A small sound classifier, trained from scratch: norm layernorm, batches of 48.
Rows from block 9, named by matrix and row number. Rows with one number belong to one channel. Each number is 128 + 24 x the weight over its row's rms, rounded and kept within 0 to 255. All counts start at 0. After the name is the row's rms in percent of the matrix's.
# filt: filter width-5 conv, dilation 16 (model.blocks.9.filt.weight, 320x320x5), inputs 132-143, a 5 kernel for each
# gate: gate width-5 conv, dilation 16 (model.blocks.9.gate.weight, 320x320x5), inputs 132-143, a 5 kernel for each
filt.46 105 [131 103 144 145 194 129 159 100 115  55 129 125 125 166 154 113 115 144 119 128 123 121 108 111  79 145 131 146 156 119 136 126 123 127 104 128 121 150 113 159 125 132 108 117  88 121 143 146 149 156 135 110 118 128 121 116 125 153 103 157]
gate.46 103 [194 161 181 118 122  65 102  81 133 128 171 156 137 111 117 129 134 141 135 120 125 122 107 118 136 128 145 143 137 117  87 115 110 141 122 161 141 152 122 126 128 111 108 130 144 142 112 125 115 138 127 131 112 111 111 168 125 154 135 147]
filt.47 103 [112 105 122 137 142 139 145 136 102  81 125 135 126 114 172  99 102 144 145 172 158 134 147 131 134 147 133 145 126  80 178 164 142 100 125  83 101 120 147 146 119 111 139 138 117 124 121 109 141 165 182 161 132 128 132 128 111 136 147 124]
gate.47 099 [ 72 146 122 122 136 172 114 163 134 131 145 115 127 131 133 118 130 125 116 140 124  95 130 112 114 143 155 142 175 150 169 120 168 146 131 100 162  81 111 122  96 101 120 100 105 121 130 103 106  87 146 114 140 140 147  96 139 123 114 136]
filt.48 106 [102 162  95 138 128 156 123 159 151 156 146 138 131 113  76  90 121  99  97 104 153 122 152 119  99 146 128 153 130 114 155 131 146 122 150 118 104 102 115 111 146 129 150 119 107 107  83 124 160 170 152 144 159 113  88  90 143 107 141 164]
gate.48 104 [161 134 132 153 121 119 122 122 122 119 113 112  90 115 100 138 150 125 137 149 126 110 123 100  99 141 102 111 141  66 110 117 113 129 100 158 151 149 125 165 136 124 136 141 133 117 152 174 142 201 119  84 106  86  78 129 145 140 124 154]
filt.49 103 [ 87  77 135 117 123 165 141 137 140 145 112 138 170  89 107 157 144 118 136 136 122 136 124 123 103  74 106 141 111  80 111 118 153 109  99 130 132 119 144 143 152 133 131 146 118 133 118 117 144 147 108 150 139 104  91  92 123 107 126 154]
gate.49 103 [100  85 103 135 164 138 174 148 111  83 109 111 117 151 157 144 121 120 175 116 121 130 118 107 116 111 138 126 130 150 110 149 146 119 128 136 103  94 143 143 141 124 106 107  69 155 106 130 136 171 105 141 139 129 111 138  99 130 126 132]
filt.50 099 [104 116 171 144 108 148 123  95 114 122 133  97 141 141 113 131 147 104 126 146 145 118 111  71 112  98 139 175 127 117  87 118 140  94 128 142 155 140 148 144 161 132 110 108 119 149 123 147 124 157 144 137 113  85 107 113 131 128 124 140]
gate.50 105 [163 129 120 124 137  77 130 133 130 110  93 111 161 116 109 170 135 142 149 153  67 116 126 128 127 106 121 138 111 110  71 116 147 137  99 194 118 106 127 141 120 131 115 133 144 167 132 130 141 157  55 125 143 121 106 174 157 102 121 156]
filt.51 101 [153 120 117 121 155  98 117 159 133 127 138 147 142  93 126 149 134 107 136  88 141 142 152 130 113 106 139 147 112 121  56 120 163 115  96 137 136 110 147 116 164 128 122 139  97 141 112 133 143 164 111 144 137 119 111 164 116  87 150 175]
gate.51 098 [116 147 145 168 122 154 119 112 102 124 141 123 130 137 132 122 179 145 110 124 147 114 131 112 126 126 111 150 171 163 100 115  93 136 140 134 155 142 141 141 164 142 142 100 110 121  95 112 103 119 123 102 118 125 136  91 126 140 141 117]
filt.52 096 [109 122  96 117 133 163 151 153 129 135 156 126 113  93 139 121 134 134 172 116 152 141 133  70  96 139 139  97 104 122 156 128 118 120 119 120 147 118 149 126 143 146 141  93  89 114 136 148 125 144 172 140 112 116 128  56  99 132 172 144]
gate.52 096 [111 108  94 121 122 138 149 157 145 156 104 110 112 143 124 108 134 125 149 105  91 126 140 146 166 120 155 146 152 150 126 165 126 151 174 120  98  94 109  62  97 125 134 125 144 118 111  89  55  95 105 125 144 160 193 162 136 129 109 133]
filt.53 097 [137 140 117 142 147 127 124 129 133  97 186 160 163  93 177 156 154 127  83 162 100 110 146 107  54 151 128 126 143  99 123 102 117 134 110  94 132 119 122 149 110 132 152 124  82  94  83 142 114 143 131 136 118 125  90  97 118 110 126 147]
gate.53 098 [148 130 102 150 133 145 117 162 125 136 123 118 140 121 112 114 143 123 132 154 129 127 145 110 122 155 121 126 135 132 178 124 157 104 126 110 149 109 143 131  71 112 129 108 132 107 123 133 135  90 148 128 129 109 106 136 148  88 132 114]
filt.54 108 [ 84 119 135 138 115 186 136 133 133 162 142 132 136 130 112  83 126 122 121  95 158 137 144 129 123 179 105 113 132 105 228 138 131 129 109  68 119 123 129 124 116 136 131 133 134  88 154 146 142 150 212 125 130 111 105  61 122 137 142 160]
gate.54 099 [121 123 145 103 139 128 108  87 153 130 139 132 138 140 150 118 135 155  95 123 119 131 132 181 160 132 103 127 136 124 145 103  93 156 120 114 155 163 103 115 113 139 128 137 125 130 144 133  97  97 111 116 120 191 191 138 130 158 107 137]
filt.55 098 [155 114 140 139 155 121 121  96 114  90 115 113 128 157 186 136 160 129 130 157 106 129 122 121 119 127 134 155 135 154 120 123 129 119 134 131 147 138 126 146 111 129 113 107  94 171  91 134 141 119  90 134 139 145 146 170 141 134 141 103]
gate.55 095 [ 83 133 154 123 109 180 110 102 128 145 136 102 146 120 133  88 115 144 140 149 184 115 109 129 169 125 141 138 137 146 134 108 148 139 132  87 146 117 151 121 183 122  99 140 163 119 114 115 131  92 140 114 103 101 151 101 142 126 107  92]
filt.56 101 [173 181 151 142 144  77  98  98 151 109 122 115 143 128 112 166 115 145 115 130 113  88 111 128 120  87 135 151 150 161  68 100 102 148 132 187 148 158 122 136 138 125 128 124 113 165 118 116 117 104  37 117 118 130 148 179 148 129 105 134]
gate.56 100 [ 78  96 111 116 132 165 142 124 133 119 133 152 167 152 167 166 143 140 119 105 122 131 134 150 160 132 148 147 152 151 167 156 121 150 150  97 109 126 105  95 105 125 134 127 132  95  85 116 110  86 127 153 145 172 192 108 103 119 127 124]
filt.57 100 [101  82  89 174 186 171 167 157  83  98  99 122  93 151 181 145 132 120 149 128 107 147 127  94 120 116 120  89 113 144 173 141 105  94 119  89 116 112 146 127 107 154 154  95 118 108 120 163 138 109 121 138 124 113 130 122 107 141 169 122]
gate.57 096 [108 112 128 130 139 140 129 107 119 101 142 120 162 183 119 139 143 166  90 129 124 116 134 164 118 129 120 139 160 136 112 136 108 157 126 135 121 137 116 156 147 134 146 148 109 126  91  80 115 109 126 133 153 154 155 115 111 111  88 151]
filt.58 099 [133 128 110 133 118 144 149 139 136 117 150  97 102 114 116  91 126 154 114 176 182 140 114 150 141 171 123  94 114  68 169 145  99 146  97  76 118 137 123 158 147 113 131 139 170  95 140 130 164 155 163 151 124 131 106  82 117 142 119 132]
gate.58 099 [123 133 179 161 152 161 139  96 116 101 126 126 151 162 117 134 131 118 105 131 144 148 115 106 111  90 113 144 151 122 108 129 115 133 121 100 114 137 127 135 193 171 139 114 119 115 118 144 126 145 118 134 127 115 108 104 121 119 134 145]
filt.59 106 [ 64  95 126 118 142 185 150 108 123 111  96 112 156 195 144 107 129 154 134 156 130 132 127 123  85 113  95  85 108 131 170 132 117 139 118  75 140 138 122 145 128 140 123 115 102 124 131 126 138  93 129 141 137 129 117 103 119 131  92 107]
gate.59 100 [115 124 125 108 139 167 140 140 139  93 119 139 168 109 128  82  97 133 120 160 112 104 111 131 108 145 127 147 108 112 186 144 168 148 131  85  91 120 105 112  88  92 106 136 131 124 137  84 140 126 135 138 144 117 145 132 145  87 140 154]
filt.60 103 [179 143 150 135 108  98 117 101 135 148 124 119 137 146  96 126 147 163 131 128  94  95 127 134 128 140 155 120 143 125 132 140 124 116 117 163 147 157 139 148  80  86 128 151 151 179 144 143 128 149 101 115 122 113 103 153 140 132 119 131]
gate.60 096 [110 114  97 109 134 120 124 148 135 143  70 137 117 132 132 126 130 118 141  88 123 135 138 153 160 130 128 116  74 132 155 172 162 117 138 138  99 116 109  95 120 114 143 176 162 121 125 104 157 135 134 145 147 132 145 152 115 113 142 117]
filt.61 103 [ 95 119 133 145 150 180 153 124 109  88 120 112 157 143 152  82 102 167 146 152 185 140 121 122 122 185 147 125 141 124 200 132 109 126 100  77 112 146 137 131 132 128 118 122 125  62  95 130 113 129 191 146 118 109 114  80 125 110 118 138]
gate.61 100 [110 130 112 135 156 153 140 132 129 101 134 117 123  97 121 137 123  98 152 128 141 125 120  94  84 158 148  97  80 109 121 141 131  99  97 130 120 125 163 160 141 123 126 101 115  89  91 196 165 174 155 145 105  91 104  94 129 147 149 155]
filt.62 095 [130  88  90 116 115 125 139 148 126 128 105  84 133 144 141 105 100  92 163 197 101 103 109 107 163 105 118 137 147 128 119 128 139 144 144 129 105 108 130 116 109 103  85 116 201 133 111 140  83  96 115 127 124 133 142 162 165 134  92  98]
gate.62 099 [ 99  95 111 119 133 133 145 152 153 163 113 125 119 144 149 126 121 124 140 109 114 116 108 136 127  74  81 119 166 194 121 138 141 163 173 108 112 117 100  85 153 125 112 114  99 170 164 126  89  78 117 115 119 159 157 145 133 145 102  98]
filt.63 099 [151 130 124 147  91  85 115 131 105 154  80 136 137 134 127 137 166 105 158 176 110 137 137 120 196 101  95 128 122 127 108 127 150 124 169 182 136 107 143 106 132 153 129 142 196 163 126 134 123  79  84 115 126 123 136 176 129 126 136  92]
gate.63 101 [103  91  86 128 152 150 160 154 140 101 116 112 108 129 167 125 115  88 100 130 128 133 159 130 124  81 126 138 164 133 105 154 151 136 120 118 104  97  96 128 160 128 146 110 101 142 123 109  92 102 126 153 145 166 173 148 120 129 144 144]
filt.64 103 [101 101  96 120 100 162 160 148 147 139 114 144 124 110 160 124 117 138 131 149 127 154 107 111 132 104 132 129 125 116 124 115 145 154 129 102 121 125 101  98 143 154 105 104 122  97 132 113  98 137 149 158 125 153 147 100  95  91 121 106]
gate.64 097 [176 151 126 105 105  66 101 125 143 148 166 139 145  96  94 146 164 152 141  96  80 103 123 151 144 119 120  98 104 123  95 119 133 125 134 156 144 150 128 123  90 111 145 161 158 123 120 138 126 137 108 142 118 133 144 161 135 101 146 135]
filt.65 101 [ 66 115 160 139  68 171 132  96 130 174 132  89 139 137 130 131 109 121 131 124 147 117 119 130 163  66  88 130 144 125 134 143 100 127 135 105 137 149 126 111 161 111 124 117 136 166 179 152 115 129 130 109 110 132 139 112 154 164 120  99]
gate.65 104 [ 99  79 130 108 112 175 175 163 151 154 104 138 129 122 117  92 125 125 136  82 139 151 151 142  98 183 153 130 117  99 163 171 174 141 110  78 112  75 105 107 135 146 138 151 101  94 119 105 113 153 135 150 128 122 111 112  64 106 103 141]
filt.66 096 [133 148 143 130 137 131 123 123 112 109 158 116 106  86 137 155 123 145 136 143 163 124 114 103 107 145 138 114 123 114 106 125 105 105 123 145 151 161 153 133 192 130 128 116 115  94 121 173 135 164 136 117  78  98  98  75 128 155 147 142]
gate.66 101 [141 138 138 123 153 129 129 112 119 113 140 125 138 170 163  78 116 143 145 136 148 133 138 149 105 202 157 128 114  95 165 140 144 125 116 115 118 121 131 134 118 142 129 164 113 102 110 112 111 165 173 143 146 156 111 107 118 117 106 139]
filt.67 103 [124 147 150 141 140 149 111 108 112 126 187 151 143 138 130  92 147 182 124 126 191 131 107 137 125 135 118 120 144 162 187 135 122 114 135  88 124 129 128 127 139 126 114 135 120 104 124 106 124 110 195 130 125 122 123  83 135 123 139 129]
gate.67 103 [118 131 143 143 116 138 137 140 106 104 124 105 140  93 101 135 119 126 148 114 153 132 132  88  90 133 123 121 148  57 134 120 136 115  81 140 122 128 154 172 154 128 124 111 133 122 135 129 133 232 146 143 133  88  34  99 129 110 130 142]
filt.68 103 [117 130  97 103 127 152 120 145 144 120 151 149 144 160 142 112 141  92 128 131 133 121 160 123 128 157 159 164 137 152 113 154 144 147 173  94 116  93 113 102 130 109 139 105 104 112 108 103 111 111 154 177 189 160 150 115 108  92  98 142]
gate.68 099 [130 134 113  68 146 108 115 142 178 123 139 156 129 114 138 159 119 154 116 109 146 155 159 185 113 119 109 118  92  98 125 105 145 113 115 156 148 128 126 150 147 171 165 208 107 103 151 113 136 149 143 123 125 127  91 111 130 114 131 131]
filt.69 100 [181 115 162 118 112  67 126 100 142 131 158 106 149 130 131 141 126 151 121 121 119 142 106 131 123 117 109 145 137 149  54 100 126 138 129 191 141 137 117 140 135 144  94 128 109 176 180 116 110 116 119 112 127 139 134 167 149 160 132 127]
gate.69 098 [148 160  97 103  77 122 109 160 131 180 165 141 120 105  91 140  83 115 150 103 147 135 132 110 146 142 127 120 118 146 112  97 127 124 136 138 145 114 145 109 144 147 136 132 136 113 156 129 114 100 143 103 101  87 117 120 119 112 123 123]
filt.70 100 [ 89 122 163 144 144 160 126  91 123 104 109 128 146  95 190  82 114 132 137 160 146 121 102 129 100 109 111 140 131 124 132 126 143 128 145  88 131 140 141 156 137 121  84 120  77 138 124 115 119 135 137 132 117 132 123 113 131 130 149 102]
gate.70 105 [135 145 143 133 132 114 133 113 109 133 102 142 130 142 147 100 127 145 157 118 138 118 109 138 140 147 115  85  95 132 206 153 104 115 136 121 112 151 143 110  86 108 131 149 133 143 135 153 148 137 131 123 105 112 121 123 139 172 141 118]
filt.71 098 [142  95  98  98 119 116 159 146 167 102  96 156 111 115 125 153 113 134 111 186 122 175 110 146 137 111 132 101 113  99 147 166 145 143 106 141  96 130  83 162  89 140 119 161 148 137 121 135 137 144 118 155 119 107 121 165  81  91 115 138]
gate.71 095 [129  62 117 134 126 116 168 128 115 140 132 157 101  97 161 120 145 133 132  96 132 164 118 111 112 135 132 126 131 149 115 153 117 119 148 123 105 118 136 100 140 145  99 106  70 129  89 126 115 138 123 155 128 128 146 129  86 139 146 127]
filt.72 101 [184 131 119 111 119  85 151 132 158 162 118 113 103 123 159 134 107 155 130  84 118 135 120 150 149 166 131  99 140 164 129 149  95 161 196 143 117 139  84  74  99 119 148 136 117 112 133 131  98 109 121 124 117 153 146 127 115 135 117  77]
gate.72 095 [196 159 163 163 134  84  96  94 104 119 157 156 140 112 140 144 155 138 119 125 135 159 151 114 115 138 136 140 117 163 103  82  85 124 141 155 172 156 141 113 153 168 158  97  86 125 135 119 130 122  96 126 136 100 132 156 126 134 163 124]